config.toml
encoder_arch = "resnet"
model = "contrastive image-text model"
dataset = "rendered made-up planets"
train_examples = 195000
image_size = 48
crop_scale_min = 1
horizontal_flip = true
translate = 0.12
tokenizer = "word"
vocab_size = 28
loss = "softmax"
embed_dim = 128
encoder_norm = "batchnorm"
encoder_activation = "relu"
encoder_padding_mode = "replicate"
encoder_depths = [2, 4, 4]
encoder_kernel_size = 3
encoder_stem = "single"
encoder_avg_pool_shortcut = true
encoder_widths = [64, 96, 144]
text_encoder_causal = true
text_encoder_width = 256
text_encoder_layers = 8
text_encoder_norm = "layernorm"
text_encoder_norm_position = "pre"
text_encoder_activation = "gelu_tanh"
text_encoder_mlp_ratio = 4
text_encoder_head_dim = 64
text_encoder_fused_qkv = false
text_encoder_bias = "none"
text_encoder_qk_norm = false
text_encoder_parallel_block = false
text_encoder_inner_norm = false
text_encoder_drop_path = 0.15
text_encoder_positions = "sincos"
init = "xavier_uniform"
residual_init = "none"
optimizer = "muon"
muon_scale = "original"
lr = 0.037
momentum = 0.95
nesterov = true
orthogonalizer = "newton_schulz_5"
adamw_lr_other_params = 0.00098
grad_clip = 5.0
gradient_centralization = true
ema_decay = 0.99
steps = 6500
batch_size = 256
epochs = 8.5
lr_schedule = "cosine"
final_lr_fraction = 0.1
warmup_steps = 190
weight_decay = 0.005
adamw_weight_decay_other_params = 0.05
Rows from block 3 of the image encoder of a small contrastive image-text model, named by matrix and row number. Rows with one number belong to one channel. Each number is 50 + 15 x the weight over its row's rms, rounded and kept within 0 to 99. All counts start at 0.
After each channel's rows are labels from the 100 images, of 14848, where the channel reaches its highest value: "strongest on" is what is common among them; "peak on" is the class under the peak. Only what is clearly more common there than usual is listed. The data: rendered made-up planets. In brackets: how many of the 100.
# convs0: first 3x3 conv (encoder.blocks.3.convs.0.weight, 96x96x3x3, each kernel summed), inputs 0-95
# convs1: second 3x3 conv (encoder.blocks.3.convs.1.weight, 96x96x3x3, transposed, each kernel summed), outputs 0-95

convs0.62:55 56 65 67 50 64 58 57 76 45 61 62 62 45 00 44 46 34 52 27 38 49 48 38 52 39 44 62 65 66 71 52 55 65 50 43 50 62 31 07 49 50 53 35 56 39 60 41 26 62 52 37 51 69 21 69 30 47 34 47 70 54 58 26 62 46 50 51 46 63 44 09 52 54 59 70 49 72 86 53 44 53 28 62 67 61 61 44 52 21 46 58 65 35 45 40
convs1.62:43 38 26 24 68 34 39 48 42 33 29 67 59 76 53 95 44 52 35 37 53 53 41 55 53 20 52 55 58 45 65 54 41 34 51 49 59 32 62 52 67 46 50 44 66 40 35 26 60 58 60 67 61 56 67 58 29 63 25 51 37 46 32 12 58 74 28 23 56 50 43 49 60 66 51 41 39 48 52 81 63 40 42 80 28 24 52 40 54 56 65 57 41 31 39 70
strongest on: desert world (51); lava world (36)
peak on: planet (67)

convs0.60:48 05 52 59 64 31 39 58 41 67 63 60 30 57 37 78 44 39 46 52 77 42 39 48 51 59 43 29 60 57 50 46 59 29 57 44 57 58 66 63 34 68 34 15 47 55 71 50 97 45 52 67 42 49 65 36 37 65 49 41 33 44 59 63 53 38 53 90 55 58 58 25 54 52 57 38 31 58 53 49 38 35 55 42 59 29 48 66 40 51 47 57 45 54 18 87
convs1.60:39 08 59 33 51 58 34 54 42 47 37 17 57 42 37 55 52 45 39 44 66 47 43 33 48 36 55 56 57 37 35 21 72 51 44 35 14 49 29 36 06 40 58 42 35 41 53 57 29 35 54 43 38 33 33 45 27 56 41 72 21 56 44 59 57 61 40 50 36 37 44 45 71 54 37 18 41 33 56 62 40 33 43 41 57 57 46 24 40 76 58 50 28 31 31 45
strongest on: gibbous (52)
peak on: planet (100)

convs0.95:71 64 45 59 52 58 53 61 83 21 54 39 69 62 54 71 60 49 67 59 50 27 52 43 51 43 73 66 52 44 51 19 50 35 43 37 25 60 58 29 76 58 69 79 63 47 46 70 61 39 43 40 60 26 41 47 47 22 40 60 43 50 69 55 44 56 34 35 51 45 54 38 58 60 51 23 44 61 49 39 64 08 46 40 66 55 58 10 49 49 22 41 61 43 80 46
convs1.95:20 60 33 37 56 66 44 43 66 27 73 60 48 47 45 35 54 37 44 66 40 49 64 24 57 69 28 29 32 44 49 62 61 57 65 32 27 73 70 66 29 70 18 36 32 75 61 51 59 69 29 66 80 54 25 39 24 60 29 41 38 59 36 25 35 57 59 44 47 47 33 55 61 49 57 30 69 27 46 38 49 31 50 52 44 56 46 39 69 58 60 62 37 62 39 43
strongest on: full (51); lava world (50); ocean world (43)
peak on: planet (71)

convs0.49:65 56 50 38 65 52 40 75 38 22 71 43 67 48 84 38 48 52 32 70 33 68 56 83 49 51 50 51 52 35 63 58 24 54 54 36 46 43 59 46 37 32 46 37 38 56 59 38 13 51 54 55 59 57 63 41 54 13 45 57 88 70 41 34 41 54 69 62 45 29 21 61 52 40 61 28 65 50 59 68 76 53 47 53 43 62 63 41 57 27 14 39 53 50 39 61
convs1.49:59 64 55 62 61 55 59 48 69 48 68 73 36 78 70 24 54 51 76 49 47 40 85 68 46 66 60 52 62 44 47 62 38 64 78 41 55 76 66 63 53 64 41 63 73 58 51 56 77 45 69 42 38 68 57 51 57 56 58 59 44 33 69 66 64 60 69 72 40 31 50 31 82 45 51 46 34 38 27 52 54 92 47 65 44 69 58 48 78 31 59 68 63 50 63 55
strongest on: rings (75); cloud-covered world (56)
peak on: ring (57)

convs0.17:55 64 74 59 75 57 60 33 26 46 67 33 23 41 31 54 50 46 39 63 62 65 74 85 40 70 67 50 50 42 60 59 37 32 39 53 21 40 60 67 35 17 49 42 36 63 52 57 38 45 66 55 57 68 57 35 59 41 57 25 76 62 58 44 33 46 74 39 31 35 29 67 24 38 78 45 54 19 60 43 48 54 54 46 43 46 59 51 79 44 59 53 33 59 29 67
convs1.17:65 17 71 25 48 77 43 34 52 61 67 50 72 40 56 35 43 76 42 50 97 44 44 50 71 57 58 48 42 37 56 40 56 47 89 54 62 27 54 60 32 73 41 46 53 64 27 39 44 49 43 54 47 70 48 58 47 46 60 24 60 47 62 66 57 63 55 64 50 54 86 31 41 69 42 55 83 32 46 36 48 37 69 43 48 41 35 33 52 56 30 51 78 63 44 44
strongest on: lava world (84)
peak on: planet (68)

convs0.6:73 65 41 52 55 39 53 77 36 69 95 60 52 58 48 41 77 62 79 51 37 40 56 59 34 63 48 58 65 45 02 56 61 47 14 43 59 53 25 52 51 46 30 33 50 53 24 60 43 39 21 47 60 31 12 53 46 44 47 57 48 47 42 50 59 55 63 40 58 49 51 68 61 51 45 50 66 67 82 35 45 26 33 36 66 55 54 55 44 55 45 51 27 54 45 66
convs1.6:60 29 80 46 49 42 44 40 35 64 37 63 41 70 42 87 69 39 63 41 43 36 50 61 32 70 35 14 72 59 28 94 23 46 60 34 48 62 62 40 38 62 45 41 50 52 50 69 61 39 73 75 52 28 62 39 66 28 26 53 51 65 40 73 60 29 53 48 28 25 49 30 41 44 47 53 65 37 44 42 48 53 70 57 49 58 49 49 51 32 62 30 63 54 53 55
strongest on: ocean world (73); full (66)
peak on: planet (92)

convs0.61:35 41 70 48 66 51 37 50 45 71 60 69 42 57 31 40 51 76 43 63 48 43 50 36 26 64 52 34 45 37 71 38 43 48 44 43 37 21 34 54 34 62 73 39 62 52 66 46 54 60 47 54 45 68 40 57 44 51 26 35 62 85 24 33 74 45 59 60 40 65 65 38 73 60 72 53 60 38 59 68 48 42 17 91 68 36 74 40 36 44 31 34 50 31 36 73
convs1.61:52 40 67 49 84 51 58 42 63 57 51 29 42 92 17 76 56 59 33 47 49 61 08 65 37 29 67 45 60 68 62 26 47 29 61 43 50 35 40 40 69 46 57 55 50 33 50 46 42 25 56 49 46 55 57 31 49 35 50 23 59 26 46 58 26 40 69 43 35 44 29 50 20 73 55 58 36 62 52 50 46 45 47 62 06 60 44 50 45 45 37 45 64 46 56 51
strongest on: desert world (91); gibbous (52)
peak on: planet (100)

convs0.41:38 55 41 67 49 38 74 71 56 67 91 40 70 55 29 68 50 62 52 71 60 40 23 33 37 70 43 60 63 53 21 75 67 33 69 45 42 51 61 41 51 55 22 83 45 55 43 48 52 59 35 50 44 33 29 45 64 46 67 42 50 71 26 33 41 54 58 47 37 52 35 48 30 41 68 53 63 37 57 52 43 32 53 38 46 47 49 53 36 84 37 52 77 64 19 29
convs1.41:55 45 89 37 40 35 70 80 36 57 37 55 51 41 48 61 43 23 56 65 68 53 24 68 30 55 43 46 22 56 48 72 56 42 50 40 73 41 59 50 66 45 65 43 58 51 68 70 53 49 74 73 21 39 66 26 46 37 52 68 35 63 50 55 64 53 46 40 66 29 74 74 55 46 64 69 52 56 57 52 43 38 43 66 61 60 50 57 46 10 80 68 34 65 58 66
strongest on: ocean world (70); full (52)
peak on: planet (86)

convs0.86:41 44 62 41 56 39 60 45 60 44 73 34 58 52 47 47 38 70 50 46 48 48 41 70 71 84 45 57 82 64 40 46 55 36 29 40 61 41 77 65 23 37 28 48 59 76 64 65 45 57 59 40 55 62 58 26 35 53 54 49 49 55 18 39 44 57 67 70 39 60 50 71 29 16 36 32 44 61 70 57 43 42 37 13 49 55 64 46 50 53 58 14 55 83 50 28
convs1.86:63 42 40 41 58 65 63 67 31 72 26 21 83 12 62 46 57 60 54 50 62 59 35 47 53 62 52 65 62 44 29 19 42 47 60 48 53 53 85 57 44 42 42 57 54 66 72 53 40 52 49 63 49 73 43 74 41 39 53 62 40 35 45 83 29 47 52 63 48 36 56 80 26 45 46 70 62 37 39 28 51 39 65 19 32 69 69 36 37 33 33 58 37 60 49 47
strongest on: banded gas giant (100); full (51)
peak on: planet (100)

convs0.27:29 48 63 54 57 32 51 59 47 34 30 52 69 69 29 52 54 51 23 61 58 35 34 31 64 43 61 50 62 70 57 17 52 29 57 64 22 30 40 46 61 65 29 36 63 51 56 49 35 61 74 66 34 68 62 58 45 37 37 64 51 69 42 12 73 41 58 59 51 63 66 42 67 57 49 83 34 56 57 51 66 40 27 73 60 55 62 58 21 26 24 56 46 52 39 65
convs1.27:62 51 58 52 88 26 52 45 52 59 35 38 39 41 18 23 55 63 38 40 15 64 23 72 59 22 44 61 67 68 67 48 53 49 49 54 82 55 34 13 77 58 59 53 51 31 39 53 57 52 23 41 42 51 49 69 60 39 59 46 76 33 54 58 34 45 59 49 28 40 18 70 64 52 62 35 54 44 54 61 33 74 58 56 48 44 39 58 55 51 50 45 71 56 48 69
strongest on: desert world (89); polar caps (68)
peak on: planet (97)

convs0.53:42 36 47 63 57 48 52 54 58 80 60 24 59 42 48 55 81 61 53 74 79 44 30 43 44 80 29 42 42 46 00 54 53 48 70 37 62 55 68 68 52 57 60 58 56 59 44 46 78 46 36 54 37 26 15 33 59 69 51 36 33 69 48 59 62 27 59 59 39 40 36 68 33 35 51 47 61 21 40 45 67 36 54 64 52 39 52 46 37 29 50 57 55 62 49 69
convs1.53:48 59 99 44 52 38 45 53 50 62 25 55 57 50 70 42 63 20 57 43 42 25 23 45 45 34 52 50 29 31 30 67 52 56 41 54 55 51 26 26 42 57 32 54 40 50 58 69 10 31 56 79 73 39 48 40 47 31 33 34 52 47 29 68 55 54 41 51 54 73 55 33 55 56 62 47 67 23 65 50 36 36 47 39 32 56 61 56 70 37 72 53 43 30 42 74
strongest on: full (59); ocean world (55); banded gas giant (45)
peak on: planet (100)

convs0.2:57 64 54 50 69 42 39 69 81 44 81 35 84 56 28 50 57 42 56 23 42 65 55 34 57 51 42 51 62 34 46 70 53 50 52 45 46 54 53 58 81 41 23 51 58 30 52 65 36 41 40 47 68 53 16 45 53 61 54 53 25 60 49 38 42 55 64 66 53 61 09 69 55 36 46 45 29 49 25 33 70 54 38 56 59 43 49 47 35 55 41 60 85 55 56 07
convs1.2:47 59 40 62 46 42 78 70 45 37 47 54 35 55 70 56 54 72 30 82 53 71 61 37 49 84 20 42 67 53 46 54 34 38 50 56 66 69 51 59 58 68 29 50 69 54 57 51 63 42 31 49 56 69 26 73 50 45 31 50 56 70 57 48 17 41 72 43 72 17 59 70 46 52 45 64 59 52 70 65 42 44 80 26 55 56 51 63 64 28 79 43 56 63 46 34
strongest on: ocean world (58); full (55); banded gas giant (36)
peak on: planet (100)

convs0.67:67 32 51 49 56 50 46 70 51 63 58 53 72 04 38 33 46 70 78 68 51 58 72 63 34 48 35 60 43 84 69 58 58 45 55 36 49 54 59 36 56 36 42 78 41 55 58 68 43 49 78 27 45 44 38 42 51 55 62 61 33 77 29 37 21 45 44 48 34 48 44 56 42 34 68 49 57 43 50 46 28 59 10 50 71 68 53 37 51 34 22 54 30 51 44 73
convs1.67:50 73 54 55 90 59 41 47 26 52 38 44 58 21 74 67 43 45 46 46 42 78 48 65 28 68 72 32 52 38 55 69 57 42 35 32 41 48 50 43 51 76 46 68 48 63 84 71 66 30 31 66 60 59 63 60 47 46 51 48 63 46 17 75 41 45 58 71 43 44 71 31 69 52 21 63 54 46 49 51 49 59 32 48 31 45 43 59 31 30 28 37 41 72 70 54
strongest on: rings (69); lava world (62)
peak on: ring (63)

convs0.21:51 47 46 28 63 57 49 42 60 42 42 63 47 47 76 32 25 45 51 47 50 55 60 57 35 68 77 35 83 35 58 51 43 59 54 39 49 35 71 71 59 42 40 40 32 80 44 39 62 36 67 50 38 58 28 62 48 36 43 50 29 53 39 76 45 40 47 65 78 55 40 85 49 65 57 70 31 25 44 60 31 23 31 67 58 53 41 59 50 28 08 38 69 58 53 75
convs1.21:47 45 82 25 43 32 59 44 45 39 49 33 41 47 38 15 34 66 55 43 60 55 33 44 30 34 37 80 37 41 58 61 37 50 33 58 41 24 65 38 58 52 41 46 34 47 64 78 51 48 27 30 40 51 49 58 32 63 60 17 57 54 60 41 01 36 46 57 29 28 16 53 39 60 58 48 61 50 56 29 47 49 37 57 65 36 48 59 32 40 47 32 17 55 46 45
strongest on: banded gas giant (97)
peak on: planet (100)

convs0.26:76 43 55 44 71 55 55 33 69 57 55 66 29 61 44 42 52 48 56 28 40 75 51 53 57 48 55 54 26 26 62 42 49 56 33 55 40 67 36 24 51 28 71 50 65 44 38 46 35 43 30 46 72 62 26 52 59 39 29 62 74 60 33 28 67 40 62 38 29 50 32 20 83 57 59 54 52 74 73 43 63 31 41 81 67 76 43 40 57 41 32 39 77 34 51 57
convs1.26:44 40 25 38 82 57 37 43 56 39 70 88 59 65 38 64 56 58 46 33 37 57 40 25 67 28 42 47 79 71 61 15 54 18 36 30 64 55 54 54 70 62 28 38 42 69 56 35 56 62 35 46 49 50 75 48 54 52 35 53 48 43 36 21 48 62 55 64 64 32 40 52 57 66 61 35 61 53 60 63 61 51 61 87 57 35 40 27 52 80 58 58 61 41 54 55
strongest on: desert world (96)
peak on: planet (100)

convs0.81:27 72 52 47 48 50 58 67 33 45 73 38 50 33 47 52 65 34 65 54 29 46 21 40 75 51 65 52 58 53 25 67 45 51 45 45 77 34 53 47 52 31 60 93 50 75 65 58 59 53 52 70 32 32 57 25 46 69 48 61 45 52 36 43 43 36 35 72 52 29 25 22 36 41 47 40 64 16 71 63 52 85 48 48 49 62 45 64 69 28 52 44 67 45 48 40
convs1.81:76 66 76 45 42 33 62 71 55 80 58 51 67 12 51 59 57 33 43 59 69 45 58 63 50 57 44 53 33 44 55 78 54 62 53 32 40 43 36 65 52 48 65 59 43 52 43 47 80 47 45 47 59 49 28 38 48 41 50 77 80 63 82 41 79 22 41 55 49 67 82 62 53 24 70 49 69 42 36 22 67 34 48 63 49 57 60 58 38 67 49 58 57 57 36 67
strongest on: rings (96); lava world (36)
peak on: ring (31)

convs0.73:40 49 64 33 71 87 48 42 09 54 54 40 51 34 24 47 32 44 55 71 77 61 53 37 56 50 55 42 49 45 69 42 56 59 34 34 33 47 91 43 60 31 35 44 62 75 59 45 30 45 60 52 75 55 72 28 71 69 36 50 44 58 57 53 60 50 44 73 46 48 17 55 54 28 31 62 41 54 71 48 68 33 51 38 58 49 62 50 50 67 40 23 49 60 52 23
convs1.73:55 32 34 66 83 54 67 72 51 61 30 32 55 48 51 51 35 61 56 29 58 47 47 59 41 62 37 68 48 78 48 59 35 34 59 44 38 71 71 58 52 51 77 63 46 52 54 73 74 51 61 30 38 68 41 21 54 36 43 75 29 59 76 38 41 51 31 60 59 54 49 70 29 30 62 55 35 47 63 38 75 85 68 35 45 71 45 53 52 33 86 65 47 50 53 39
strongest on: banded gas giant (63)
peak on: planet (53)

convs0.71:41 44 63 81 50 52 71 49 53 54 61 44 55 57 64 71 52 43 64 66 58 48 45 40 59 45 29 54 33 27 08 43 45 79 36 60 53 45 40 71 53 77 62 00 74 29 42 80 48 50 52 69 61 44 55 50 52 63 36 55 31 52 48 53 70 33 36 44 44 39 23 37 61 47 60 39 44 79 54 49 55 27 44 63 61 45 52 52 44 54 28 58 49 38 44 45
convs1.71:46 40 48 56 66 54 53 44 54 63 74 41 49 44 67 63 59 59 43 39 42 56 99 38 45 69 58 37 78 62 54 71 44 49 38 63 46 48 52 70 43 30 50 43 34 28 56 18 50 54 51 51 66 45 74 52 64 55 70 47 35 67 42 41 00 48 61 24 78 65 49 35 28 79 63 57 47 62 27 57 75 21 38 36 59 52 62 59 47 63 53 43 51 45 55 36
strongest on: banded gas giant (41)
peak on: planet (97)

convs0.75:49 52 35 60 72 46 97 49 30 48 43 45 33 45 53 27 27 67 36 77 59 78 38 50 36 55 52 57 38 52 67 71 55 34 29 59 49 57 52 39 34 29 38 55 39 56 46 47 62 65 56 39 53 84 77 60 38 57 38 48 56 15 54 56 59 71 60 57 58 46 39 44 24 34 54 58 39 50 22 51 46 55 39 50 59 42 57 45 99 53 54 53 44 48 23 41
convs1.75:48 65 81 57 08 51 21 53 50 36 40 51 53 40 59 18 35 58 24 42 69 63 41 57 57 35 48 64 49 64 52 31 55 79 88 34 44 29 51 61 41 50 60 47 59 53 29 48 68 54 44 43 56 66 61 61 40 52 46 33 53 43 71 55 50 38 64 60 65 69 52 37 50 45 43 24 47 55 47 50 62 59 58 08 43 33 50 55 42 80 48 56 81 52 60 86
strongest on: cracked ice world (45)
peak on: planet (51)

convs0.35:35 68 74 45 56 63 51 68 53 58 50 50 39 40 26 51 37 87 34 51 64 55 23 32 49 63 38 53 59 51 51 36 55 22 50 42 58 53 62 58 36 59 63 53 52 49 47 63 99 63 65 41 43 48 47 36 57 55 49 52 23 48 58 46 68 58 43 32 33 57 52 23 67 35 45 42 10 44 62 53 67 19 52 73 45 42 55 44 56 66 59 34 35 28 58 87
convs1.35:41 53 45 69 44 50 44 35 53 48 72 45 53 54 44 83 41 43 49 24 60 50 59 54 33 36 47 33 38 37 54 39 53 70 46 36 27 43 21 12 33 57 43 52 48 45 65 58 18 43 33 24 46 52 34 59 53 53 42 78 43 45 48 69 86 51 37 42 43 42 46 49 47 65 69 38 65 59 58 49 31 48 37 53 46 54 31 29 45 99 42 36 63 40 29 77
strongest on: cloud-covered world (60); gibbous (55)
peak on: planet (100)

convs0.32:69 48 97 56 72 54 77 28 50 50 58 70 43 60 26 31 22 69 46 53 54 24 58 49 52 34 62 35 37 37 56 48 52 32 39 35 59 50 43 43 39 60 74 62 47 45 45 61 79 65 51 40 57 24 43 57 62 40 57 30 47 40 48 30 47 48 52 36 45 88 39 42 50 42 80 40 47 54 57 54 57 83 38 48 61 30 57 44 38 51 39 70 37 45 25 85
convs1.32:58 49 39 71 44 45 33 14 32 44 67 46 31 42 35 86 61 70 62 65 56 53 31 70 47 64 61 49 50 69 19 51 39 21 77 52 56 35 28 41 50 60 54 31 44 61 24 44 24 63 57 70 62 47 35 26 38 29 40 59 40 26 13 57 64 57 51 69 33 65 50 26 40 65 40 48 49 60 31 38 54 40 44 63 55 42 62 51 44 51 26 51 75 42 55 56
strongest on: desert world (83); gibbous (56)
peak on: planet (95)

convs0.31:35 38 54 60 55 47 65 81 35 55 68 40 63 43 52 64 99 63 75 59 55 33 46 52 30 64 46 65 32 34 26 61 57 49 86 25 45 46 50 61 55 53 26 27 41 44 46 84 41 43 28 56 63 37 32 62 24 32 54 42 72 66 30 45 53 67 39 41 39 40 67 79 45 43 61 37 51 60 29 32 49 54 36 53 39 34 77 51 63 47 48 54 44 66 49 44
convs1.31:48 75 85 44 36 46 57 37 51 54 42 51 51 34 72 64 66 31 42 55 24 58 13 63 56 70 41 42 45 54 42 91 50 37 43 24 52 48 36 40 80 35 37 40 49 40 67 68 42 54 64 42 53 37 62 54 55 50 42 37 45 48 36 84 47 50 70 32 43 74 26 31 76 63 48 51 48 33 40 56 36 54 55 42 23 65 41 43 62 18 81 59 61 52 58 53
strongest on: ocean world (92); polar caps (63); full (53)
peak on: planet (100)

convs0.10:49 46 47 66 82 33 66 53 51 45 79 55 39 50 28 39 51 31 50 32 50 36 81 16 70 57 72 73 44 51 40 53 41 38 62 49 49 55 15 51 59 47 56 43 54 45 19 54 40 43 53 58 63 37 24 85 33 48 40 63 46 31 49 47 43 58 49 42 54 28 54 43 56 48 42 37 61 57 48 40 34 69 47 86 96 60 41 49 46 36 52 72 75 63 36 42
convs1.10:66 51 68 66 37 41 62 58 46 59 44 48 58 77 60 58 60 52 45 52 42 44 49 38 41 52 34 27 79 30 44 46 46 59 44 24 44 29 33 70 68 43 55 37 49 27 59 47 62 78 46 65 58 30 69 17 32 53 42 45 37 54 33 00 51 46 53 38 60 39 30 55 38 33 16 36 39 47 63 46 63 30 40 31 52 46 45 83 45 20 45 72 54 55 56 40
strongest on: lava world (64)
peak on: planet (82)

convs0.78:33 59 72 50 64 55 70 75 23 44 36 70 63 33 49 56 51 56 54 66 27 40 70 67 52 36 76 42 70 43 53 53 47 55 51 43 32 72 42 27 47 36 24 51 41 60 43 29 19 43 59 37 65 28 59 59 49 64 58 78 38 47 50 48 61 65 33 47 33 50 51 62 45 51 74 62 70 50 57 52 48 39 74 27 37 56 32 43 31 98 58 38 48 23 55 28
convs1.78:46 64 77 54 44 56 51 63 43 40 50 59 32 26 48 50 50 41 41 55 55 78 47 40 62 67 63 54 43 51 48 46 39 84 40 42 74 56 27 65 58 54 46 55 66 75 69 56 48 40 37 42 35 51 38 35 60 72 45 60 32 72 54 29 28 25 78 56 27 72 80 57 48 24 44 73 25 57 69 60 62 64 41 32 41 77 77 55 65 82 44 54 46 36 59 65
strongest on: gibbous (57); cloud-covered world (41); banded gas giant (33)
peak on: planet (49)

convs0.5:40 49 45 46 55 71 44 47 37 31 53 69 72 59 71 44 53 45 17 71 54 59 44 48 43 38 78 39 62 40 42 29 30 15 47 28 43 27 41 55 48 59 83 49 40 74 39 49 45 45 70 60 57 69 21 48 46 53 37 52 51 61 20 33 65 38 45 72 45 28 31 62 63 50 75 70 53 28 56 60 68 71 48 93 49 51 49 42 48 62 48 50 30 50 49 70
convs1.5:56 27 59 34 58 37 66 32 61 32 43 50 48 78 17 39 45 26 33 50 35 22 48 66 42 40 83 58 33 46 49 33 60 23 43 43 64 43 48 34 54 35 47 57 47 33 49 57 66 47 63 60 44 50 48 39 26 26 56 29 82 24 28 75 27 39 60 42 31 41 39 72 33 71 38 65 24 70 51 45 58 47 42 54 67 72 48 41 54 56 44 46 43 77 37 44
strongest on: gibbous (59); cloud-covered world (57)
peak on: planet (88)

convs0.59:37 63 57 53 53 30 65 48 49 48 43 42 36 40 23 53 37 63 44 67 59 54 49 42 82 45 40 58 51 46 25 68 64 10 73 33 52 61 54 32 32 66 23 25 58 11 43 49 94 52 56 55 40 13 50 40 57 71 67 66 34 61 55 40 32 60 68 51 37 59 62 44 42 52 58 48 26 53 67 44 54 38 51 52 50 43 60 46 57 65 55 58 71 52 62 84
convs1.59:66 66 69 49 23 45 50 57 37 59 57 57 45 40 34 50 52 61 40 38 86 49 66 45 34 45 56 42 60 57 79 49 33 50 58 57 43 52 18 34 47 35 67 48 67 44 29 42 32 24 31 48 40 47 42 52 76 40 31 77 34 76 32 52 87 36 63 49 60 31 52 28 48 44 45 64 46 27 39 56 45 30 56 27 61 32 56 49 40 73 56 46 83 31 24 57
strongest on: cracked ice world (100); full (51)
peak on: planet (100)

convs0.89:40 33 29 59 73 43 67 47 23 18 51 35 38 31 73 15 33 61 58 69 35 63 48 50 43 52 55 43 76 49 75 39 53 59 21 52 44 52 54 69 48 56 61 32 28 64 40 45 75 58 49 53 44 62 44 49 52 68 42 50 42 29 48 27 59 47 48 39 70 54 31 45 67 43 71 81 12 71 69 61 51 70 48 43 56 45 62 75 56 25 41 57 64 37 52 62
convs1.89:68 62 72 50 64 29 48 00 43 28 40 57 30 69 55 41 63 40 60 49 81 42 56 55 02 37 64 56 54 49 39 36 53 51 54 63 22 67 72 53 50 47 61 46 52 15 42 34 51 66 40 40 29 54 48 57 45 61 65 66 57 22 84 61 32 72 47 71 48 50 18 37 54 51 48 30 50 59 69 43 51 47 40 60 55 55 52 56 42 57 51 60 41 65 46 54
strongest on: banded gas giant (82)
peak on: planet (81)

convs0.43:35 51 70 58 65 41 63 61 56 56 28 34 28 38 62 35 43 71 38 59 52 41 50 47 86 69 37 34 68 40 73 32 60 66 46 15 51 39 71 43 39 59 36 73 44 65 40 67 63 52 69 43 31 50 55 49 35 56 43 80 72 56 28 54 66 43 27 76 32 72 35 57 60 46 38 60 36 51 70 71 37 60 36 37 37 50 49 35 43 67 38 25 33 31 42 76
convs1.43:64 49 45 30 23 49 33 48 17 30 41 46 36 21 43 47 57 52 15 50 37 46 52 59 40 48 71 42 48 66 43 35 49 22 32 32 56 45 49 32 24 40 29 54 53 51 44 27 56 38 68 33 54 43 37 40 56 38 57 88 45 15 53 49 56 29 35 53 40 33 59 58 32 71 18 66 52 44 37 33 60 32 57 52 40 45 37 73 52 84 45 59 59 51 65 32
strongest on: gibbous (66); cracked ice world (55)
peak on: planet (100)